From a checkpoint of a small image classifier.
Model: 32-pixel images, arch vit, activation gelu, patch size [2, 2], layers 12, width 192.
Training: soap at rate 0.0026, 7800 steps, batches of 128, held-out accuracy 99%.
Data: trained on pen-drawn characters of a made-up script with 800 signs, 197500 training examples, 5.1 epochs.
Rows from block 3, named by matrix and row number. Rows with one number belong to one attention dimension. Each number is 50 + 15 x the weight over its row's rms, rounded and kept within 0 to 99. All counts start at 0.
# v: attention query, key and value (stacked) (model.blocks.3.attn.qkv.weight, 576x192, the v third), inputs 96-191
# proj: attention output (model.blocks.3.attn.proj.weight, 192x192, transposed), outputs 96-191
v.79:69 89 51 43 52 59 44 58 59 46 26 34 54 32 44 43 39 62 53 55 57 42 72 61 46 76 46 46 41 90 31 61 59 47 66 70 41 47 22 50 54 31 54 51 41 62 47 82 49 62 66 55 63 64 64 50 82 48 58 25 49 35 58 20 69 74 43 48 61 49 42 64 55 36 56 30 84 90 48 73 51 47 79 72 54 61 33 59 36 51 07 44 35 40 53 27
proj.79:42 65 59 75 39 32 73 70 57 49 61 76 71 38 40 46 55 63 76 54 56 56 58 43 49 62 68 51 39 39 22 62 57 38 37 52 48 32 79 69 75 26 44 69 32 37 52 46 59 65 52 50 54 63 44 37 43 54 60 36 16 60 46 55 45 72 38 60 44 29 76 67 61 49 72 56 61 55 70 46 62 74 39 41 55 35 63 45 41 29 21 12 40 38 70 53
v.80:60 46 56 30 56 17 50 51 55 62 23 25 40 60 29 39 49 46 69 30 37 40 55 51 43 47 47 67 67 53 35 62 60 37 83 34 42 47 25 72 46 22 57 36 66 88 47 65 64 74 53 70 56 69 55 58 73 45 51 56 43 83 44 35 46 61 51 72 57 41 43 47 25 02 63 80 39 47 21 68 31 33 51 49 44 64 51 35 68 71 46 48 70 55 73 46
proj.80:48 37 29 64 61 56 53 45 49 20 24 78 65 64 65 50 56 36 40 72 47 54 55 39 36 76 45 37 36 50 46 42 60 47 79 48 21 46 56 54 46 37 46 47 67 45 91 70 50 29 78 48 65 34 32 30 52 49 50 20 63 39 53 40 63 55 49 58 68 67 69 43 70 55 69 43 46 47 78 55 69 77 36 67 56 31 25 44 58 17 50 61 25 51 83 86
v.81:66 24 22 57 47 42 35 33 25 51 77 67 47 54 53 63 46 50 59 58 48 25 41 66 42 65 52 22 67 22 68 74 51 45 57 56 31 35 51 74 26 48 52 50 82 47 49 51 84 55 58 46 78 49 52 57 54 71 40 33 61 53 25 68 50 47 21 69 37 60 21 49 59 49 46 27 56 61 47 48 42 63 28 42 53 71 51 67 46 52 49 16 66 61 33 32
proj.81:51 43 50 45 30 34 41 17 44 53 58 51 38 54 72 60 54 51 39 82 50 77 48 37 56 62 46 68 37 30 51 42 51 64 50 63 10 56 31 38 76 52 63 40 40 55 11 46 70 28 77 38 55 53 57 27 75 55 58 54 49 34 74 43 43 40 67 59 55 69 59 73 47 33 30 40 56 32 61 19 36 59 40 50 65 54 22 39 58 50 66 36 35 55 50 75
v.82:60 49 58 36 52 45 62 56 53 38 33 70 58 48 66 20 31 54 38 43 68 50 74 20 58 43 40 45 36 53 29 56 59 59 53 30 77 78 57 48 95 40 57 51 50 25 59 52 49 51 50 43 43 36 53 40 69 48 56 56 45 67 50 48 55 68 16 27 46 30 48 73 54 31 37 56 41 65 54 61 69 44 28 78 59 42 58 51 58 30 48 52 65 65 53 64
proj.82:54 41 41 63 67 59 63 36 49 34 49 32 62 60 54 94 43 44 50 67 64 46 38 21 81 46 59 41 74 36 37 67 35 46 48 41 83 68 49 88 28 18 37 60 61 44 59 22 41 32 52 37 47 52 60 27 74 36 56 31 42 39 42 62 74 43 44 48 59 57 69 47 68 48 91 20 66 51 62 53 46 39 63 31 53 41 43 49 70 41 57 59 69 47 63 32
v.83:39 51 38 62 45 57 50 49 54 34 55 43 59 74 59 46 67 37 48 28 34 51 56 61 42 66 49 50 55 32 58 32 67 33 49 60 49 57 60 60 67 35 55 53 32 51 49 49 64 71 36 48 60 50 60 45 70 78 66 59 45 57 43 45 02 66 67 59 71 61 58 62 41 86 61 51 40 37 57 37 42 60 81 49 46 47 56 48 62 79 41 62 61 61 66 36
proj.83:39 50 43 58 66 52 40 47 53 17 27 53 47 41 30 28 56 45 67 40 51 35 27 37 52 32 54 56 60 44 52 65 28 60 54 49 40 49 53 34 58 40 57 48 20 26 35 49 54 64 27 41 44 54 68 46 28 59 31 56 24 59 43 23 41 42 41 59 66 32 49 55 52 44 35 25 39 45 45 48 53 55 52 33 74 17 38 92 53 65 52 68 61 21 08 52
v.84:56 65 60 67 47 36 48 62 48 43 70 43 43 64 29 68 25 35 27 38 56 56 87 61 50 57 74 65 55 51 39 31 60 72 45 54 59 44 57 58 40 46 75 79 46 48 60 65 52 80 51 58 60 54 52 43 89 50 57 71 40 78 84 51 45 56 47 40 55 62 40 65 59 57 72 63 26 45 48 29 72 49 44 51 49 58 73 41 73 70 58 48 48 51 53 43
proj.84:55 25 35 41 70 74 54 51 63 44 46 68 58 65 72 38 81 40 66 41 51 51 40 50 36 56 49 57 61 65 47 70 20 47 55 29 18 44 57 54 59 44 37 50 37 36 61 44 52 40 56 53 39 49 41 18 48 60 46 21 33 50 17 42 59 50 38 56 13 58 61 42 62 74 45 46 55 77 34 63 64 41 63 44 39 31 21 63 48 29 52 68 27 31 75 52
v.85:68 66 51 74 49 39 54 49 61 57 54 05 61 35 37 78 53 86 56 32 60 41 55 41 62 17 38 43 65 70 38 40 59 48 21 41 52 56 49 31 64 52 46 69 33 50 80 33 48 62 62 48 39 52 75 93 51 60 81 39 55 37 38 37 78 42 25 47 64 58 70 42 32 43 46 44 59 45 42 41 50 46 59 56 34 46 55 73 56 58 37 51 58 59 51 27
proj.85:68 44 33 61 44 37 54 74 57 54 54 64 60 42 69 52 35 64 40 48 54 78 63 51 33 83 46 69 56 39 53 35 48 66 61 54 42 53 74 80 58 26 40 49 67 61 39 58 53 42 66 56 61 61 54 42 42 52 64 53 51 36 45 52 43 78 72 58 45 61 56 64 63 52 87 49 67 77 53 52 54 65 30 57 60 47 63 82 60 67 43 34 26 34 63 59